A small model that answers yes/no questions on an image's attributes, trained from scratch.
Model: 4.45M parameters, 32-pixel images, encoder arch mobilenet_v2, encoder norm batchnorm, encoder activation silu, encoder depths [4, 4, 4], encoder widths [16, 32, 64], fusion encoder norm layernorm, fusion encoder activation squared_relu.
Rows from block 5 of the fusion encoder, named by matrix and row number. Rows with one number belong to one attention dimension. Each number is 500 + 50 x the weight over its row's rms, rounded and kept within 0 to 999. All counts start at 0. Numbers have three digits each. After the name is the row's rms in percent of the matrix's.
# v: attention query, key and value (stacked) (fusion_encoder.blocks.5.attn.qkv.weight, 720x256, the v third), inputs 0-127
# proj: attention output (fusion_encoder.blocks.5.attn.proj.weight, 256x240, transposed), outputs 0-127
v.32 099:543485464515520520515560481506447509533569500475531559473462501535446510505442509477528559484517509499555449483515440501507470497459515432400558466636555554488483486461533443386488551575445471473503490487602561579519407488574480356511441597443627459532491499565561457481420527573501435472547560532494462459355523488491561565482479388468404543518527553483531452566475556494421514590529
proj.32 114:424490498510450556503525533490489478557430448521541509455564492543609467525551526502552547531481503565453487492524481507490561463457473596498487484346412478464471570437501597508511468520596532474515478438500437474564527482386481486505488477589494569446495549357471471496551453453542508482524373482542465477648451490453591492512465563513433406461406476503490624505449455466514474530469
v.33 091:489407463467527504501499528475634559591439482542470438491505476490539575497514491563629455481438430466480427509494476483445399532550533527486503509459452461504483613487459514527513542497504629521483498572516572472498516505426489637485490444601514435550546536518586461501531500517578540440510458536503520543548550512554455466430491545538533539428425524535549612469566440468548498484392
proj.33 083:464551562521456510524475503524520505443580548533489494429505582450492499442459354424444465555473540484512575492472457530468517489445487505581460467588574514520537415479511462531400511500454452491544524568447491490459484580573525513474515505470498538499520411462443538497474541479493508574489560498417593469498485479501449458562476524525514494506510438518490418571497463615445443435546
v.34 107:580488477537543520617512503513410476439483485462507547482512370443433531504489446509499508433474583450529469485581489382314584550521473431490420506525496625490541473574494526488511450493544493476629507453469536476489541545507501475412473564519632478575504473488445557453521436421513452476523519444541503492539427522519488433537471512480504478602456505561402487558469490474544506529455
proj.34 099:406504593510415444531479527495513518538451485473527492514488507513478458461551559478442471580515420515573517554462536584598434519504514537523536495461526537517536520518484514548458514522457528458355479456541478483526469455417520476433545439549421420479481431451578450560485535534533566484488468507444488546469526514513465546414567503570501479411579397444629577480494595499505546575501
v.35 115:442546521492545461564507458465586532569528529452490539498513536608452485533508483459475525450570491491452479507523514502531576456487613526502503548481612477518519520487516505473566514474535567505496470638494578580477403480527552437509478488423522502444394442476480499445502534490562453443519578619583500514460555432486420561491547490542541496469484511510574516532562422538457518525556
proj.35 130:524412414438504601419528450533501475504561480594515398449495512522565562514468515441508479548430509482577489463444526506538433490530461487439485512495407498577492481559475484511496530535495490530580528418457533480496548556472446441499452466548467582479582593445440477511468488517487449572426498368423527432578454406561526449491436536545522513496441571506443525461455624496551418423500
v.36 103:583454533568559522519539534478581496571515465532534524468426444523571546540537500619516465404515410516529408532455505467473511534539498542531558467463606455513470435516551424495543514468455463481493445536564553508527490452411433393495420548528570438621507460542554528469494428579494507529553556507472544402504507461477494498457453408477462465568494602445464547517522500538467481651474
proj.36 091:416554544422443461529480499481481472512496493482443514499594552476529486395520480434450544545402556543504548435600554542380516458400513413436436427513470575505489568512486560511475517487555524508525476472489418488496421521598461551530503500562447516403539445433466472577488466411514458469463411485587450518553475525450580532578539543574486518425561414499495497601522353486497498459512
v.37 118:453544533450475504456523445552508559507513493558528432574499571496475477411490554548519651500412577519533570433536431499651410402384480489482559535486506506515473607465429483446515440506472571487479439451549530459477462538526569465507567532472429618526534571396503405528530500442502532537512492460533455493508508504475527505523486489565487531537480442492469515419502477432469480482485
proj.37 125:523437484621466532463487511536365456458548528446564564466564470539556501529519400502489408500572427599436547566479595435452580583529497507517476575423444458517488415466562552544478574490550407500478503520478476536505514453498477528466494456454545510522427467523407579513545459553519482496462472513383537524483460495453436458500532481393496465574439519500533533408531589505497534493498
v.38 122:511504547544447426396487533450375484466485547527473511446560492442436408531525452600510465618565449483457477569456512517516619603445468473500465497578455495467442425536481519553430435493498525557503516495462457497507613500531461492447564458544516414403516494485371536526516483504481529517482489451441601470603466488487557412545518510481560496495586590489435462458476510546483505514581
proj.38 141:501523478474570461588476517484593491511498473504528472561415502510478474449477564447541579402500601510511476452571483476536459406567527466546491466548614521505528614448544472428547445562492498460450543487475517558544403495476539501545457526451465560512513493503627475483447507501472501472579535574594413509390506539565492548485530461400472531488485431501575534510524469453539510526484
v.39 110:549456434514481403435531527535544512499424523428602457443523473499524485455547558499474510620535311423432442577485478495441503620444501493554490500535520439468567516556555537507478474492511401470450549498460471482484448537527439545512556519557483450486489478464445600498527477589456434545493467527539472427526478512576435485451550463503514479409496593491557458465538531527471490499568
proj.39 106:442534484482568616560510513468466436506488455580487522541491474444484504454468565479604565444508621543512528408499451544534458401452460548327511447473504500479476464429400465427503605530444570553608590472509576530498622393462452512537480477425450488457512453540558460454476523494539551475545466578547525450440505573472534583546456480515487526527479511617487503545540476470514504455520
v.40 102:549519520507455482486525528505345476442493516506485539454549438452490420460480454604426502485505548493588509478488498484407565477509462487498471454457464546516453436529572507486487424506477451452485451503529464402582526570473507480456518559489535550577574576463484455494506415525424474579508471395393485462484408521484587452587529437475482507539476550492412465428490565523479474522484
proj.40 097:482546445528465422558463559523568526569473503455533502534532511474460455473540544487589460474489469491419416517502515492504525501468510441574511492494563562434519533495526542537465496528594530446482496459511493552468453445524544492496508507519488433464478400501564553508524499427545559456535511554499439594467526559508490489459513509387515466457486398454605625540555409462503577540507
v.41 112:604498556538475483452506438558504535452467467537417496514385531442559591580484481510430387516558435480479422428438479478505498512476448566453558454521536399486553513552547470593499483500447469557438560426483485572494562459510453543582507538507531445547504409530455554555493441588421413537530530500545405428454401493489434580465490401447519517436539538505494495590500498501504471531498
proj.41 130:450554491470497549518485609508467395514477526469554501512555424493518494423516622499551588469517520473488574518523507511465438439463505480432492447446494513436459503403509508384474543487556448429536593486513529452523542449514490514467437504541450463482368500582547435422460462455565537398444386538572520524539541533480551539509459554560471458507467447518539538482447515491530556516521
v.42 104:566498411482470551566531459494437576514514421548498562450529484533528489556493419522545597434398558522506486536509510421519481418523440518508511485515501584501481502510453468435545519562446616472464438542526524523545490507538499445453474565432585505561512509475566487447497441548491527409536477446481458529519484514444568491513463516484469478541437543479442510472450509462425448585500
proj.42 085:365454623519473431426454540493492384502471546408500468521562453429517513455533493456429422606546485585533557517610540553504566584501478448537480538458488493473538517474457527616503550485566371538535492441514459447549452471406537504453517483606475504548464430414455476544484502461561468541452497527424531474579507477537425507549540469461464499450620447502555535483496464439503587471458
v.43 108:474489470482386470428588460429474480485489526581621449491524522560460427380547517458573614582438446516539535544534478507561474462380484395562561488548503566456436534529503525465473451556545542466505489486515498468545494499519505445514499479509538523431495598382505504475498543547495505498466512469441517475529488466502554509481492555419518568472493544482524498399510546442467485501559
proj.43 106:492446463536564603520432484492470505498515460514452543486531471465489553589442439489593462502475599538453460443541445470511568491560442579464399543495464467503536524399432481469532503527500463524551522490472502581498468499375478463573519505440551587532530458469551526534557461504470509545572468587468539442454555535487495509598470438369481501471422581508502521467533414510503459477538
v.44 100:483447468493419494607525393493496527480545511476495414508452527459450549503510415396601391551434528568498524445508515445362447509513452378559449510472446605496467539508523518538541439581492509520596617506471556604560482379513501551534550409536564536482432519465423615519448493555474432479487559498546506499531438446490478553490536525533522493497468427503532567469479476487604478472474
proj.44 094:547523458443554578411436561525564430484502431624425574486501516450471537563448547452474555501538505372569534507534464504604498486530518607457480458540495494482605428494450367493505483506526448514527484465557499482512541572400557423437440534498418507537530490469597447475464546451525535501538441556490533420491623523525580465442393475470518482474493540495546469566429533522466545527423
v.45 109:510516551496479631529540448589547483565486444608596476571420527512530537497516565453458543481524487545473543552473529466597456406494493537528558486484585459416562547557463510543526499572471485517461558464457464526518515451528548468517476494435522526551437490411484553455477470562534480515547447544504398461482448492526407582466505469456511460445520494451593466548525552456476510484561
proj.45 118:520567473491583553442446554472454413511473499492434530548617495481548477512489473515522505533444472511511627448527436538513532561488515515395478543467312449544418442511487452455518454423578470508560464445581473510491518429456429519507499515490476464460516552645552478490509521460465448461464490478502572527522581524430624537561451530457499541565492570521439464426467470522560478498498
v.46 113:468564539538500600388500514522476431484523513620494491532466535409469421432489514441501467592562461533455563505488511539648522460498477451570503505559485509486481486500479522519481509534477512582562525431523472549493598459535538448512439391512447452436527508499439475552536620474521536459529512522392528564568489501495531480483478509449530508521575445559499460508451512429494512505607
proj.46 120:541504456466576491488523455484430494547509477527454466546449524596480543554514489474492578429518578504445482541525444412455516523533532556486552569535430451528482513567512432459564356568553495439452475486494473539583382533470477496513486530423478516602472572534577453376520465501404421507511524495565444483484496466457536542496434484440512496542496578431585489465476494504581480532521
v.47 138:554477470469519506597476503593619505539481440434481515482473431528534551461478557488548439387427557477473461466516465474322443515606521470469510428432479509555536566521510461469515601524469418467481536482491529471564491470521531622484546588531578490593529533609569566451450406508500468554493448516580402467429526505557383508468531488524437416490459451458569540482478513562512479447367
proj.47 166:481502558467474447451518534516494512517482514517519562480565537434497508500516475504423472571506418466588588507532450559534537514392521540527500470463482516473498403539510479626424482401471548506517450533526439442399572470499488488511455515501462414435486434472452498504489585455642559434481477504521593509537583571385568536531462529603510564492513508514442483605537478509433524541422
v.48 102:514485479468492494497506442441462468548530489416481534477516531532543438538499526558480513485464500419479497598540597543473554476534563541539513500467570549481425480458462424498396467542602394441513472595447509474478475552501458564419461531497415510528515418484535425542522444520519607555467525453495415481549530521499534530420460495536519456428603559479532528501502582623499493448531
proj.48 109:499541526610519452510420564525562478462451484541562470447528494458501535504488518555564545638559445418454463461465563511587500488484481488452512481541444467553574499502548540466515552512498495488447440481473478575471488467484499508583341549453581474445511553455409521495467527425504430546506518509484452383414440428500485438595491499517458590583407541542441467526560533531583528466551
v.49 124:423502567548502503505475519527555423493530483439543593440566505487516494498472598558470635457446645498494625596567500554522571432576470482514548461440514491561489616503433488450447551440573417515420492503546440550505506487523435530466460504411509507487508408519465435488584518492606596503549534490514392484454499504471516479530509549507496473590550566523435465464495545538531445491477
proj.49 123:556459418527497478409500504495505509490497482540472467535497509437473527598494432497533471498499477442472422476475493401518492515508513512486540506545462510432465450537482457536562553499495530547578447528483557570521487497491537520474404552507526475484450490518518539475452467459485492528505430574461547454386466490503487445461471398595546493491521474463523455483501513508533632497513
v.50 099:555503422447444447454545478534469559487504515522551433593474440486445562471552496343509491521548460465480471393512400437538431583449476486532508544537500458482476459570487547456539457519466518499607458446537596517510497444535599461503542560485530501474550601488498600551478521437484444476532446576448548496531440433539436510495542508564525498525461522487540462535475480399513571534433
proj.50 097:445435432472504590533557425408459487579562456452500562467496506543561482462462455513459508436463593618561523563527450574430504485546477456476460471486507505520546571452556491452464512477476546507504612584473437449555534544506471435506583480534466611573438451530538498439523440565445499500497512453582515560488550626519525581451446457424493468422557490465526560466480500486392453504522
v.51 110:459556502427493538511547365463506496456549436453490545622548367504483477439422532461529579450569535421449506520575502476511516461491525475481482545479488508535417519508488518379478483495572422527478470544511527456479568486518537544445484473561367520535538464513591485584468568418465525480423462547494407416540500466495427494507388477596460454463542447546566490552454541517469496523534
proj.51 107:483451468563506423545505606431488516606486493444496518389471561520556541575459388530498436546470487504524469504435487536565560567535555554523531515528570508544487486441470419510463533467499445476534486575413551493421432490528552504582458513433555544452455510460385564446539459596494466505518515458514522479480501445526529496428573525399574504470476480521473539529514495586495437459561
v.52 120:489444518476502411478537427491515488475519536447442485498503516484433545499530467486503543551555420401532496489528427507522557496407573501536521525564540495440501446463560466445412473502501517520529490499543401554408460544462512540510398498541479448407427512374442436526583564506477490395409532548503472488579527440519434497433518476564511545412497492513535499529427594437554473533524
proj.52 139:427517550509472542520478529485497414590538506583499478490479433440497475511488568510402454453493482568603465514467552487489456436502483460551533415453463431476586518493618492544534495506496491462404542476436563516552524493581599413539565452568504486553495502460528583415496502544369480496517453456445480452469502497538540547483465397394569532494485435533537464525542472453545578490563
v.53 097:459507555535598585467410506572605427529511474521503497471491491467399549475536530569602484459513483511563549512429414445533475505479454494402497459491477449480519602495504516416542480444503501517592570531608486555430519499446422437492515546583576451499535419542561443490527468573522534409499450490455480453576525514507430465488514488503493558547401566541509560478452457493495559575460
proj.53 091:448453487483490483589513411449425464481525499505446462533530490430539492471485438421422435601448549544557517481482525530431549486481489541542451511491499540529545477470532530545446503495541485534450521468419498458566525477476613500466586433502510506469426495543502548393508535452521478538482507536529527559455500461404524632546480526516515509444548417494407464513450515524500450447503
v.54 102:475528487502519543492377548506433467461523447465533617420544471466477513457457537571539517599467433495475528598541535528528518510606522500370575442463494483537541497410515472517490499412514482497439528499548422487504505509504456576458431438515554436429474414454461394525476483529536556539498540421582485512544481518486421490519481406501532534449538564484528459441468480493520467578586
proj.54 108:464475526522573444450562472563556442443421499615483380487512436420477487548511524543446569523510435409603476461540528515475519505400515506576521559534488522401491493499474535581482441493490532458614470447513582604514495496485536471528503461529470512475541503440593549437577520423485480483474445514413497458495436501468602561460495491527511630524461462522489482610547515499600549478412
v.55 103:543439420533494485479485499487370528455466497531578491510499485475447500475479451552455459526572471586541501538475484424449494621503559498461500416523551455441560492445464507587474414394441569465457482513523505477519525470569601474463496488532501423515414581427379532479528491541476506594554538454540571582576506482536494470521544464517566580461504548486414467428488440379546520582521
proj.55 101:518500579433512565494506472501542509559534489576417462442490436450463523504505558461514480457442487428491505422600518539487536465494489497578465499536447536498479480535527483451511536563590502470538436456504582495520523501391479424572515527507450553498629417506673464546510466442485437409551509529409457501499433548455653551473400555440474537529536505524538528598506487497512460423426
v.56 118:560490466462391452489606535506391662449551560481497417559521492489497501517498453458467466609544422476484500482488470424475406613448498469577442530560610525459485389494551529544570440608451522463452497539525510401460516470489562532504516517521504479490436558438463539511520519566423460521490512516461576517512502425520475464458436477583546498454545460469509402570501488502442453498620
proj.56 112:496476513505481553460454495414541499567497363539557489446483507549474458521493527477513616411472423501475480435536546531490538476510461460431498451505445489471496529517510436459477537458502528473484521524404490543551518533512484473509550481512462495520556485475596465549482467451485526469471483485473518479547470527537570557473526450348484490588472562459542589468498500487501479528414
v.57 110:455488555456552615518436509464583422517542481479545547553489481491491519482409500572541573475457533521457485665496519509516573405555439452356510446403475448519452613498404546453596529410580494542449544564546428539568568491509410546493448482485459502507554376607608426458483512591572543521557477540510439453492473556448546543575456442487489512536550532529539527457485492512493485526484
proj.57 112:507540444582530370504498487543417471410427520485472459547511514516546501492545450527473475567511476459510486416482448548545485533462507557545559599556471526517500483507392487578443432530447499555612437445473573499456466502436603545475491483444489438458472547495464573490576488391548512503501499478549479546519520472469467468482508580616480481538472475522386449540483494528503480474458
v.58 090:412473468572402546512584452565489458456428482484582605523508531504472449488500494424461632491507538511504482524581432538487463577458480431644536497507546441496479549540504485455482481453523499462448459488452432476510500480562577516482527537492587490439575567520541584506479491470503475541557518587517534432485449500508484505542461513471506395536512573552503503490456528468459473468449
proj.58 098:520467498386525488476567438374539544594593524464441513527531514540535597511466449581533441410525555491465503485471420420468522433568532440450529438482475488466448409484378419538515547488491565537544567459535573577492492541490486473489484503510432538511451521491497478481448492574519558460539507475576465590570527599576534554489538474459491456407528423474479501500516419437494478531503
v.59 108:576535527442501512396497463434453504561558455528507424495454469489546531546435437393478404512509445477463539490461620525507505533439442541470394537524489533568503551530488535459617485555480477568488605626454490460532514485471487491555574481501492484526531388477514547535484501528426501510473491502420468498460479570478448543507478402435492539478489465514579486614518546520390480531552
proj.59 111:513572472550458455528448475513520504393420469425558498568572578536526464488545486549533576524499509466491456477459421479522464552540471491422574509494531485463486479543485526515478440436459485458548427428557495479515515554449444543482545555504473453464489593613449485468500436408485549587469471434557482585589524516530526483518481548501438437620489526444431516474482503566505493527452
v.60 108:497566517598517591596492523540633416489488503483427527539526485433530477477491486555636534529527532484558491501411425427477485450456498506441446499520462547426475473504514504559514442572511420440497522436559506517454596528444414535528455508538578513439530445587538498479504456535528544459508450514451592526460502494468511489526456511464410504512483485494430556490473507499520590412418
proj.60 104:487490529521521491493483536461462592459541517491486555469448546565456521498561517399512428521422507573448548511486543536518541474486512530439584454526487493582542504409550525467432477522614589513405533512435396441477424457610578505542472446444557510466482510402485463492466553454518424493455536529508525455459537432467519499509571508579505517430449552520465507476528457503428309525550
v.61 107:488492480521539530486527455524542490449516413516494511568493420451486539542498492473568528520562363426448521511485548481566560560481385561465476558476429436507508514553476569407419460396565470543442590528490489402467642501452462491458509490540570384502502466545578555481484484550527486522488391574516513421505500490521420513481457419531434394542390534529551512525486502514463508584442
proj.61 096:437514462428567409478482517448488504554516557506514514501493508484511481485508368505565468567475547545538463522508438467397530556515585481595481464457564476612472512464581480558524523509431534506638420578523526497437387491485556532550536479486507538449522461412449512427485429484502497512474527418537494587471543515440539563567502589416551590479550450507394506551513405529496434440561
v.62 105:516457576429576471471601395465493468491491462519442476558536434531502496353479467386538570506594561496414461481486543533589440509453394501562510573565449440516405510499515517401520534430538529667460503556522489388491595456492547491536492454536461451540489586494503554549478582471425465482529473531462413453530431446478433541532483460436429511540509548500473451563498551454464510575476
proj.62 106:488552436478437487430521508488472553534532541476542541504461515518509520619504362503493448424502525562557489473574432432499568474560537472525511451461595495526498481502504513562527498509379494455608432544482593530478441541551498522495581605447499548475565415485472526502422453591448576540462506452577533571553563557505489467481504546419595432484533377487552550550487491490481512506508
v.63 124:585471461515442415478502527495365549527476511499552416446434514473579492453542476496414358640538398500466451555476495497502542570454485564516476493563558465427516400444515488662440472540460467402506507534522487447518486502459566507500492551504453425463437459440440544491572520532484450527449478468473551554547498444544446543479556493540567510440520548489504461494493589491475498539568
proj.63 137:409545503527540564487469461509606433469505476588566537499506480478420480512527593518508617419484542412524507423533539500526508464521461447466567493459443479541558573567522524390582493519495591511486482449534542603560493533516443460508501475468487511534600507469593475473467436436487477541513509509497455474474463551497596517482398464475478571603501542524509472550565441508591461500459
v.64 103:475544530549528624426384519603507406440413454542455544390491532472471506465533541546550504478518555527547479477447447498523446562499472585449531510449452510519502621445486433463573513410525500538503535460553422530461505502512357451471519469478545468477529475544515491507487515514511573453510501514416530465501464585458467487540573413421438491584415608528495550525489514505499560501418
proj.64 099:555449505457561473566515421348514605523557495439453531540514490446513534529473462419467447552432531489495541489532470391443581527513492464534440489502556494453421402570522613513435447498548560536495536512510520414540569540443475507479634573568489540462451470533485543465513499469529450527541499491573512565532550444496486542497428555549484514435528395479441489506438485563451478523468
v.65 101:527541561383543380524513454432497564525558523502426454492534503595501502471442485419458493498513447441428525452524512521512471574465572491543422559548539404481462400469505501481508423544494499522408427516497533474424435478380596520554478526586495476450470537451516456546513575427416464452442482497520542523511545375547482542433487517526573525436502432547540504608488480540492471492563
proj.65 112:491503443563426511450547566557495425596509515562637401473427490485620450499545487497488530544520441536602432549485537540530543435418471495497563448497469561507559556501637476448459551530459439408496518539404476538515537505587495524573492467479523540541519511477423557582431409608478490510470526500393484429421473490529476493516500488397497475524462556455489492467535549485513462438509
v.66 115:512528547374462551524493456444518540544510492519523502464493505559542481523491497461468424409469595559480488412466562496548522394584501523442433576472467540563482477507466529554642586551456587533528507506399593552617480483525499449518571428430489529539521490507507546479450481469493519506485541517511485586435509501478538533535552497529504499526466443409516528450562392454521559458500
proj.66 128:557544462579495507483483592613449544397452455458506480549454571551514446435470513446576536521554452514463528527521415566519404584492500526511491493526506519476434593548448483478450432447501454519568448508531447386433570473479467550435491547520422446554475518573469467581509499504461538494524520463491525451537520523517425394452471597588456411537534554526549478436390585540438485526489
v.67 106:521566508438485556503545524468490546478498461526521509608532481511491488515437495474468408466435403486475539510587531473452456602510504507511521514486552595555502533511571482431643458503576520471544495522435507391501515551464477559451550503589460480609578518527572532532416553497430439520458540492438494418500429476472480528470437472561472421455523400465597532653375579582406464476594
proj.67 112:556449469564493412543511507419546509540488544475503458414547489546528487518511458549467561561552461486453463480365475502530592468462510467469511560526504433446420503529401510583391509476470432449462469546502509545376408488474507528534449481530506507438424536423384480532652479509548560505523465441526559558550539431491455464574516566428531529530459494553428511473646426572475557530471
v.68 103:538523451458491440435522447456452508503520504482663556524529454514449515480451503427398516466525457467430545527569575509516509568503468516509446506490554441510483485529388561487442507395547473520370509635483422497523530436487573419507528556438488491498428493475437563532499533471467482559464494555559419454488507453485430562501548499509551465529557614535508494562551535480495479571493
proj.68 096:554453452466468489502528473502542461553503521522483424499511519451577543506502447507566527509516614416529453518482420458486494539543477448535581494512486483551494542555541455435545527474406518578699409497513600523508478532432495498468560518515516505516509469502520521499548340488513512551591479483515487544459410634532539496523412481413506520544570454466473452537447476502562478481458
v.69 112:584536446484494473473592502538479516485437460501523503552445446487498534477551463437531462543570339407456446530516495511518452549355506565549473561531551493458440411521512509528460532520577475445479487534498531420488541521420552508495437490550530434457460476467508592529477457564442457503464443548457461416540473416496415504497504467517524413466490526578512478540490592530474525559508
proj.69 097:440517520509561516525434481440495470510586486515534510411540499486492509555504456531533555536455602520501499474453547449489641521602495426480562471513509431615546554472574516471484441492392583484514510547488451537476445542546449507499588476478560526480566456447478445420518493486464471581457468460572534548505518600511540545517441430394473568538490506471477509582484470496559396514499
v.70 104:478486514582476549445433603560560512514512491514518480501479520477494558570551608507501570449396518495515537478599446463410487551486465540586532478479462537535529577555506446371420497495469460441541492423547466506401415544493457456465489592489522552545555465603544468458482458502538457474471504470530546519481488594507579461469493562428511442534516483478542515501506476563462471465423
proj.70 111:437417470435535435587502378419490452534508531422475586565544509525524519413502472534449431598491544488528474551423557551470479482493433433439401504444515485477526438468488553540561507483504494603412636527463442514590529493484468525505518470505564470467417555575441533527507570580564513509541459539529445537480524504480433612562556441594440552449484535512429509448535484457481499516549
v.71 097:575481490463469517416450523513529505487482503566492434399485548484551558578590501478492415512503502497566465425436549528518506446467476580436445595501460563492524506519506477528513515518468517507588581496482493517465463559455388413582601485467584514504526402468512512476541446499524527481464468535453542507404476544530505471505597519442445484541406526473470517477554505497529538442417
proj.71 097:458569494499522492525441491571459495435512526415490625608517565470457443430472543455537534514483518526501587512451462477440423596540449429486452386455476483485538536517559580438523446458510506527451517497567391414568558470488528563407538582515484422533453570545445433534444470472438453516506549515575474523523571535469428520564442477575435495524553484493455451483455509532432494522577
v.72 098:467508538476518476466541542538502416465469403440506587452567500513437560441423550463505563451517546547500584561615466507519486540490573510558518399487572551598524555490488406385528553399551451582461497489505464515501505503532478549447452494519471469474468531446540507529468572493549509514502524512500343415519464509497386452488536527451545476541451560564523490523487582502478472535520
proj.72 091:528414475518555529531509374443509522549536484506446458433512440446535478636487394605451430513507469384516403458443529408504627476557500547462490561482531387449415452509473530588502539539484543447585483567570617542476520524440500459511527527534514540493494430561448531422534480531406575544510495454487581538542498509473565505462462431483499497447498351473512486500499470529521613504517
v.73 097:496474495485482467643606485475511594558431565461545506545444528522469459463469431447492435537489447469499461508528434474483471544412499405628481476518601513466446383529536588584566467519541564453422444510466511528551524415463553551537422519467445457428407556515461549495442577507461385474497563553555446448530542401462513567505460433542562438450562429506548551530463558519470485466583
proj.73 089:533516552529503502431502542444553496486571401586464396469474422515468496559520546528436544406511463538452507513532526455531474436565516542508620566497535435530498560473421432486443523500476516530497472479439561570419497528526511418441584381564501531529486449437541514471585470558549570486543426436470543549571421520616510457444535492391509451507450519543516496460491387437540492616450
v.74 114:533502545449478398449599519450575450581506586423471504501567515519459551485469476491453512481576501545489518554550514530558473455467526499532479445531618559507438397496459557498486529494500476548483501583535446564541501466542496499556463560482412512426467544454437509493506571557462507495484506561484338413517500471441429543483535561450576524477604562560442506585522582484461446494505
proj.74 110:513489547561487583472469467543455482424539480497514461553489475471547497542520481451537493420485562464490450477444484403532524476536473508427586492560437424530579611458548459454543512522461533483503416491485585521492546518499631433496502479488573496490495421512485497466517438446474556503532501499515545553483413574548555438514494386481487476561447394450516451459460485472538614560506
v.75 126:556443474466443492560611498492399578450492497472497491521552452539483481432524442445520469599595380436477482543580490489427469631469538431559493517551615544462483415467571508525486391507482535522458477521525559370495604512492544549463417550584451412437456538415443550504490564516416472540455499494501462456539476376539423464485457440509538498429523510509537418567439562497450446534596
proj.75 126:454500550491521516390486480477572469546551404584448486414506488443431500595477526569450543450441460491516447463504534471517553451565502516507528454491507415479534484447477458470502517479536509446529501534453556629456449508451495412553561456497543540530496439428532463500480474515453510445515551470404516531551444546489605572465495441302494523567497442474543592554587418503540559530453
v.76 097:463474465564531521561472472553445475407496457530487533526529470476480473435568555480557586518496538420542454424541404511484513443530498504477584541478451570490513479526524436455419513505530468521569451401562554519482489545542427497494455459480453574503524478526491490548533567388583522428441524471530505479484504500482549406527483517487416506505475530483417500412469595484593516481434
proj.76 110:500449524441491463483523514422579571609519540524432640445467474481423542515451504533392447517423533508536545585550551468461494584571570495577448496473583479467487486438532550485481439433558509532445567566437442441488502468559472509516507549491522523510461448414514515496516506568501424490584486494540532459450493467501464584491530396517568531418559477478575522600560465511446516539511
v.77 096:482463548431487438454460403366486480549586531474464503529530531520506464630425427485409495479461520519529546567543623542472600437596565420496483459470489543549471481480501538505556502471480495579455566596428432588540524535577527501521527472463429576442487456459504559445533529474453618519481576533456359565491546516498561542498432426525552594443550367514540455549518507430488403495555
proj.77 101:594545574564479586527511612611468488444377463495476413528520486496542516536505573535538494497536382475470418522462458521600397533418533568465591522516492483487493526517442429520490503560533454433486428377482588461460539514400572517529426550581473415490506588568450503559594486463461522431509450480493509439519467498560487374453477545519488439585489517453524537448459590566530684468507
v.78 106:499530635457660498626468501535558428501509437568351492485501494578537544401470498454532497510515539512479487467453466452562518420464491564421482484524354517490413463464521490496552521506533513567533522395518577526532537529409444511582465436580477468436535491543601494499526579472534518409382478433459518545443497407488500488482586522415432585510371517476443531472473526473560553512502
proj.78 113:484516420544429497472519548533484561480488582513575566478401487480473419533532452536441445551483410548594489491556505537542521517504560559565567504497568502529556564523574549510428441526516484471431458597476436421391496461635550587523586465444517498531521441412414525555444479582435481533541538477482554437506579438433462470516430536587536414512580447487556477557506526525434425473511
v.79 103:443606511474560573518429602516512468508472507569513459554514501443440519484476528542562527503456518597536492505475425461497463513570481493338525435457493520465526524454502466516620419472415545466552520423579525519536518469533405571502501500528457540450568497523642482508511550533501507437538502478395590435503496512466510430517460420490493635514489438507496504519454495452532461504482
proj.79 103:529459545585507457532530424462434514424523504445441563468501488486522470491541472456392487526419441525527530502536534562502503465342500528544533548589492544478485544470463539521369453523622451506426524443440423459479526535489611509543562452503483471443480446494518539514590514423547497452490446492530518568525492498450494582418534562575516459449509513455412410570560492549435526509441
v.80 106:526500406575419448518592501495470511493398425483507556469516526430535470626522486473505487510539337449545515546506513474461512611421570518657467521477612515482475383513507470579439432505535477416431463568465493458501534547430553482453472507505599423428456541384448580519506461600485539576463539515503519508574583451532427434449485457508566428457498541537462447488529512559482466505553
proj.80 121:537527623408576582457438522461554548553570486559500423435486454496405504503477523527607523520465491423415423507490608467500517487543515444470502454558460464542528507502588479460497580485521576434506424473479479531480460540510443478524514462559474495474560442452532446471514473427467497499511419463437522414450437530541618501550496444418429548594471540480558540514492484491559507490499
v.81 110:523538434476550493437536562490479583492485476552552488513528461504427549502534513428527492455489342481473529428526558444480426593421469589495474570438501515526519449562482464421513494440487577528457513493466545406465506475443509538483535447503523483462440577473595542555406551512448409471475531499592496394503525486478475467480477454485503476507494461496530474545558465539466467536513
proj.81 107:561486576452493411483458412428513472494538559499493494445495489459498488473490375526448511597463539508533509563545490529486514518480474408553429488521551492478472535477611558557464513460438470525560501550501447474431494537486459475478654508591527453426509408499419541508518453553512581544518404455428550589530459625480428593562547497402508517488452467498432503579482503447491497517422
v.82 100:473491499496551500502409489467584485546514513473501546445543590497453536468440593590438582380352558542537553469547560525483503473533517516509548482464447542565454529495448466407526519380502514562484515455521444570467409495519480497544491517477515605523512508460566398533467585493580485458460592496538486493418557539475547521459550528442509527521512551425440564516507449529506425486489
proj.82 085:565455528448416394550548552555478498479448620538511493518467472523567450454493426467427503549581418431522452535482482533523412500388465434544467534501501544397495500556529568551475475496488442512548445523465501446499561471563491544457538451527464394452443495503438614633511447533507593545572412515433510476550437495471427422579536506600530445499577433538540384531511570478474612476477
v.83 104:527543458481538422474516559483553428570493573416559546490526473513490542450549523584475426533560474527478431503433445426559515496526568533471420473517556453468468450491389523538382498553547439448525489505589520525501541506427506533509460495505461430559484499563438431516505469530508512489485441504525568504573508464465483535505516573504539468520602550512442511469527471546555606503462
proj.83 117:453477477542510550487467479559463497475525515619522436503454505450514461429523501390545550524510643513538585538508565545476520473485393506492540517555454520569612583473597495415564501514516562504474452549449482526484470414551602446541463468416562579484527455433532497419477469445536415496507581497478476437347434447478491514510513453527476576502417570539508484486498481488511338436496